config = dict(
    encoder_arch='vit',
    model='image captioner',
    dataset='rendered scenes of toy objects such as cars, trees, mugs and chairs',
    train_examples=48750,
    image_size=64,
    crop_scale_min=1,
    horizontal_flip=False,
    rotation_deg=5,
    tokenizer='char',
    vocab_size=27,
    encoder_norm='rmsnorm',
    encoder_norm_position='pre',
    encoder_activation='gelu',
    encoder_mlp_ratio=4,
    encoder_head_dim=32,
    encoder_fused_qkv=False,
    encoder_bias='qkv',
    encoder_qk_norm=False,
    encoder_parallel_block=False,
    encoder_dropout=0.05,
    encoder_inner_norm=False,
    encoder_patch_size=[8, 8],
    encoder_conv_stem=True,
    encoder_layers=10,
    encoder_width=256,
    encoder_positions='sincos',
    fusion='prefix',
    decoder_width=128,
    decoder_layers=7,
    decoder_norm='layernorm',
    decoder_norm_position='pre',
    decoder_activation='gelu',
    decoder_mlp_ratio=4,
    decoder_head_dim=64,
    decoder_fused_qkv=True,
    decoder_bias='all',
    decoder_qk_norm=False,
    decoder_parallel_block=False,
    decoder_inner_norm=False,
    decoder_positions='learned',
    decoder_prefix_bidirectional=False,
    decoder_connector='mlp',
    decoder_tie_embeddings=False,
    init='torch_default',
    residual_init='none',
    optimizer='adamw',
    lr=0.0013,
    beta1=0.95,
    beta2=0.999,
    eps=1e-08,
    magnitude_pruning=0.5,
    steps=4100,
    batch_size=256,
    epochs=21.5,
    lr_schedule='cosine',
    final_lr_fraction=0,
    warmup_steps=120,
    weight_decay=0.4,
)
Rows from block 2 of the image encoder of a small image captioner, named by matrix and row number. Rows with one number belong to one neuron. Each number is 128 + 32 x the weight over its row's rms, rounded and kept within 0 to 255. All counts start at 0. Numbers have three digits each.
After each neuron's rows are labels from the 100 images, of 14848, where the neuron reaches its highest value: "lies over" is the class under the peak. Only what is clearly more common there than usual is listed. The data: rendered scenes of toy objects such as cars, trees, mugs and chairs. In brackets: how many of the 100.
# fc1: MLP up (encoder.blocks.2.mlp.fc1.weight, 1024x256), inputs 0-255
# fc2: MLP down (encoder.blocks.2.mlp.fc2.weight, 256x1024, transposed), outputs 0-255

fc1.612:086125113128128128128102081128128128128152128128176128128128110145128128169128086128146061094154187097128084068096128115128101128128069040128159110128141175105128075074128149128166128114095117221225203128175106121165151171128154128094128088162128128098166059115128128128128128148166128128068128060128128128098183052209128128128173128149170078128128165134078105109128128078128149128128128128051068064086167194199087128128128171192128128183166128128128155128094157128128128128167128177128128128048082121128128102112128128185088079128147096093128128128089128128128128094062103128128174128126072128128128070128191128068089162081128091128137153128128167128128159104128063125200128128128128179128153128128085128128152186103128128161128140128128128144128128128115184086153128
fc2.612:192070128044062128091070160085070128128128128111178128125128145182128159088128072128128128200128128128128128128202128094071178128128128128148128128128128128128128128128156128128128128157142201128128163182128128128125060076128175070077128128128128172080169128128128128128128128128113097065128128099128128151050128139098128128128041135152128128128128128245128128128128128128134128128095128128067128110181128128128128128128048099125112135128128094128171128128128147128067196128128185128124128128128128079128209128192219139128128218128128128128128128140053128128128128128128128128128128128220152042128128110128128116128128128096128159128103128128111128128128128128128128222078081128128128150121128128057164177128128221128128159128128128137128128210128165128128128042150104
lies over: tree (31)

fc1.173:128128179128107128060185128147128128128149128128128120128128089128128069128114147156096128202085061107128128128128128128128128128186128128128166128128128066128128128128097128191128048128128128128186197196124128124128158181185079166128100128170079128158128143099128128085146128128166128128128128135128128128145128128116128221184134159128128128128128128128108164128096128128136128205092073176128117158128128128128128128128070128084128179128128128088128128176128128128128215168128128128128128128048069128122128128144128128128128087240152128053128087098157073128128083128128128187128158192087128128128073084128168175079072146085069077047128099128111128175128144128128128255128084128152070178169156128128128128128148157128082128128191128128080094128128128128128128063128082
fc2.173:206128128128075128128149122111128214146128128197128143128128128128128128096172128128128128158133128128114128128128128159128128128177128126128131127074128081128073212101128128175128068128128178152128186128171128113163128128197128128128128128128147128128128129128197144128182128128128128128128166128182130128128098069128135175153128175128159083128128173128128128121166128128128128128128148128128128128128128148128128128090105128128128128128118104128128142205113128128128123113093128128068128127128128128128128128128191128128094055078179148128145128182128159087230100128128201128128196128112128128007128085128128128128066187149128095128128192128128212128128222203121128106128082168128128238156128128128213128172128128128086128135106128128197128175214128244128137171128128
lies over: tree (28)

fc1.112:128197128128180085128179158088168100082128105106128176109105128103167128159081128128110083128128128173128107128128180146181163106104128204128128128162188128173107128128101128158128168148168150128128128176165166128073173090106128160128128109074128159180128128128171128128162049128080128128128083063197169049128128128069128128128103189070104128073128128092128128128128128173096128128084177128169128128172128171080128128058169128090128098128128168078128093078074128184192072087128128169160099128128176105128128128128181093128168077128176128174073173128056087122104107128128128128128189154128128160128090086176128128128077167166128128150114161154169128128128069128169128128128094152128183171128128101077078128154128079128158128128081110154128088100128128099128128081067172
fc2.112:128128082163096104156176128152159128113132110128128175128128109098128176147170167128128128119110158192128184168128128128049128103128170128038128128128128128090089150117085128128170065181128174174128094158186172135159128190128173193163087128128128087128091128128186128083100150128096128128150128128172159078128170101076094128128070128171081087128166128105107181147089066076128086128128084123128089128094071128156130128075063180128128128128128087154164128146128101128073179128128161128128128094195128173128128118164083150128168128125166083165184159128128128128076078073128029128128128128078174128128115148086128077128128174155092128102128128083179128098105074118128128128128128128128128157175128072071097069128212088081128128175093128128128169165128128176109128128128091
lies over: umbrella (25)

fc1.734:128128071128151128128210149128177090128128098059083128150057128128089128128128171128140079041128058055128128166128128171128128056128128117110152128128181128101128196076139071177128109128069128128096215205102128116081157171128079128064142051128128070128128128075132128128128128128088128128128091128128128171105128128157158207128128128128108135128128153174128128072081098169122128128093042128176207128091189128203128128128062171082128128128105128128128059121164128128128128142092128128128099138056128128128128128128181128108147128222128155128194105130128051159128076071147128128085128171128128128136128128128128128179128128149128128128128128148114073128128128141128128174128071128128066151092128128157128064128128128187143128128129093143128128069128128128144128128128128
fc2.734:099128128180128157128161135172092203174128086128156128138044128118128128128185151128142128132104175128084128149172128127138128128150113111078161142128128128080128073136128138128128128178092180116148164128175160134178128165101191128154128128209134128128155084166166128186148206128166128128128128195128148128128128177128128179161128074204169128118128128128128128168128128067128103128186128128128128128083065094103128195128106128048128146166161128128128069151174203128149136128128182175128128145186128088128151128046128128140117128152085128128172106183174155128128061150163128128104070054128128128128128128210128147128128156190162128055176128092081128100128099168144108059153128190128128128128121098191149150092128045128098088111128128149128128128128070128125084128159128
lies over: hammer (56)

fc1.27:051128128128152091128051142169128128128128128128145128128007128128083074177205128089128156128121128128128109128128128200077128128128128128128096167128128143128163128151128128128128128128101128128128081128128128068128128128128074158185128078128115201081128093128185093205128211128128128128124128128128128128099128128128128128128128128128165161128128128128036128104198035128086105128150128213128128043142128128128128111128147128101128128177146128075128111128128154107088137180189128166128195128128190128128128128128082182153111160128009128169174089128128128128128128139128128082107128128128072090171002128128094076128056079128128128143128128128128128062128092149128128128140089128128078128128084128092140047103107128128128159128128128128128128128128159128161128128059128
fc2.27:128128128093211092128128111113110128128128100137128128128180128128065128078128078097061128170133060214128191128128128128162128128128128085128204179163079128128109128128128087128164084070128117128066128128064144090128037128128132096078128128128128128212128128128128128063182128128128128128128128128128128189128112185128195208139192128128128128078072128128128106207128196128128128128128095128128108125128128111157188092110128098113151128155094142074057128128210128076128087174092128128128075173128160128128202128156128156168128128128128128128147107189090128143128128107173070128128128136192128115074128128128104128128173128128128171128128147128128136160128038195187173128128128137139128072077128113128128128152128128128128080128128157192128128128128150080128131128088211
lies over: pine (25)

fc1.576:128128128151128128163176073168128073157097128128079079177128185082209128128128128128128040128174128166128128128128103179070061167119142128128075128128128128092128128092128128094167128128128128206128191210128072099128154128128096128084080099193128128128191078105064128121089128128128191153069160128128128209128128128128138105128128172128093128128159107128131171111128073181128128182128128128128089060128170128173062128128128128167128161128128094172128128128128128140128212209128128171128108128128071087108076128128128104113128128156063128070185069128128153101114075162175128081097080072128092128128059128093103128128128169094086128081155128171150128208171102179128128187128128163139128128128128074106128128128157128128128119128092080138128128128162128128128128094128128
fc2.576:128161128128128128122128103160080128155128099128183171128223128128128128128155128131048029169128111128128150151128209099141128095128041087128211214080167128128128167128198128103086128128161164128128125128161128101175128128128109128170128093128128128058096128115128083074111128128122128128128103113128186121132128128169128128068075192128128128128082128128128128167160128128197133128128122120128128174134189155045160131061128128107155082128161128128128128088128128128105128128128145128103128128128121106128128144128202128063219128108128100128050168141089167099128128128128128128128173128128193128128128107128128128128087128148123120128128128128143069128192128155128128128128128075092128178128061081128236128079128128171169129148128128112161128128128128128128131000128102
lies over: tree (29)

fc1.225:128128128128128128128128128202128128128151178107128178128128128128128109063128128128083076161091128106070128099128088098128087087037128128128128128128128114128165189128128128128163128091128128080128058128170128067128128081128159128185128170036128095091054128128085128128128054128065128128175128070220128128157077094176087191145128162128075128128128128206128128128128120128077128060169189083147128128128052068128180128099060083093128128102123103128128128128128103128128143224164062128195128193128082077083128078128128090128128128180128088128128169176071128128128092128160128164128128128128178128171128128182128128092165169128128128059128159128151128172128128163094128130128128128128128128128143092128128128088128128128086128128060095090167128128128128129128098128178128
fc2.225:128064046128202128128128128128128128128128110128128158128128128122086128128151115128128122137221174128128128128128110053128031191185164128094128128128128156128128128070182128128128174128102097077154128191086161130128043128128074073176111128128086202128091174128128184169128128128096128128128128122134148149128153090128128090128128156128199128110061078128175181156128156128128185136145154128128128093176161168164122128128165161162088213128128098149128158128128128209140128208128128128128184128180040177128128128144097128125128113140128128128179121143160128128050128163088122128128086128164128128128128128128236128128177169128073104112128128101080067128094128128128108088209128178169128128083128139128128065128128128128128179128128158128113128128141128154099086152114097
lies over: car (25)

fc1.257:128209128128175048128128128111128128147093108128101096128036166192128045132128101174128128253128173128128102119128121128128060128128128128128128166128095158071061128095107137103128128185103163190128095128179128128128171128128105234078128105163116161152128128128128128128154128082128128155079084128128128179147165128128093128128083128128102128172128128140128091169104069096128128199092128128128128128128128128182145128128128128128089145128128128095128088159128160128128240128086128150128110128128160128128128128128128115128128101128128156128128128100155128055128156089128128128128128128106090128138017128128173128128128065066138073034128108164155128128171111128128128128128141069128091123092162169128128186128088128157063128128128128128077074128072128128133179128053068
fc2.257:105128128128128128128129128073088173165128169128128128128128183189128080156128162166081128188063128168128128147121170128128128128128128128128128154128128128162128203128161193145128128110092109128128151211204068208092191128112112128128128163160128103091128128128188049102065128198128128114128173134153128138138128177097140114183128128128128128128128208128031205128169164215169141128128186159128128128116159128148127153128145173128106135160097113175128128128128215128128184140128128125083128128128164128128128109128128128063128053217128128056128128128128128128128128147088165128185128109128184128113024128128139128128066128168128165129114145198128128128128091147116133097128128117099128181128128109128083159128128107128128130186128136128226128128128112128195128101154128
lies over: pine (30)

fc1.38:128128128128128090128128097125128128095087128192128128128090128128208128128128159128173006128165128128096082128128171128076128086068128128128172128150050195159128128128128128128128128089128128128128185128207173080128128069128128226062150146128211092128152139128128128150128128128128189128128128128066128128128128102179128128066128128128128128128128128128128128169119091128081128128128128128128052141083136128213128128128128128099128128112128055128128128128174128128128128195085179072128155128128128128143128073128128128176128128213128128159128128128128102128088128128128164128051128080128196068029128128128128128128128082082128157128128105063174128158102128128192128128135058128152128128128128085128251128128128128128128078128128128160144128152128128128128219128100179
fc2.38:128206128128128107128187128158128148128128128128128193128128128128166128128128128093083128141140175106169128128128128111165128128147128128059128128180128128139128133128128134128128128039128153128128128150128128128128190128128083138197161084128128089202128079128147046151128239089128128075112204128083174128128088147137094128128189128128187128128128128067132128128128160128188128128128107128128138128128128086128128122128128128166128213060128168074128202123189128153094093091128128128128073103084083069087127128128128113128089072128128128128128105128094128170210128128128128128128107128128139128128128196128128172133076103087082128128128253151070096128167085128128160138128095156074128190138128149154105128129228185146128128128128128156096157093142076128164196061143128
lies over: tree (26)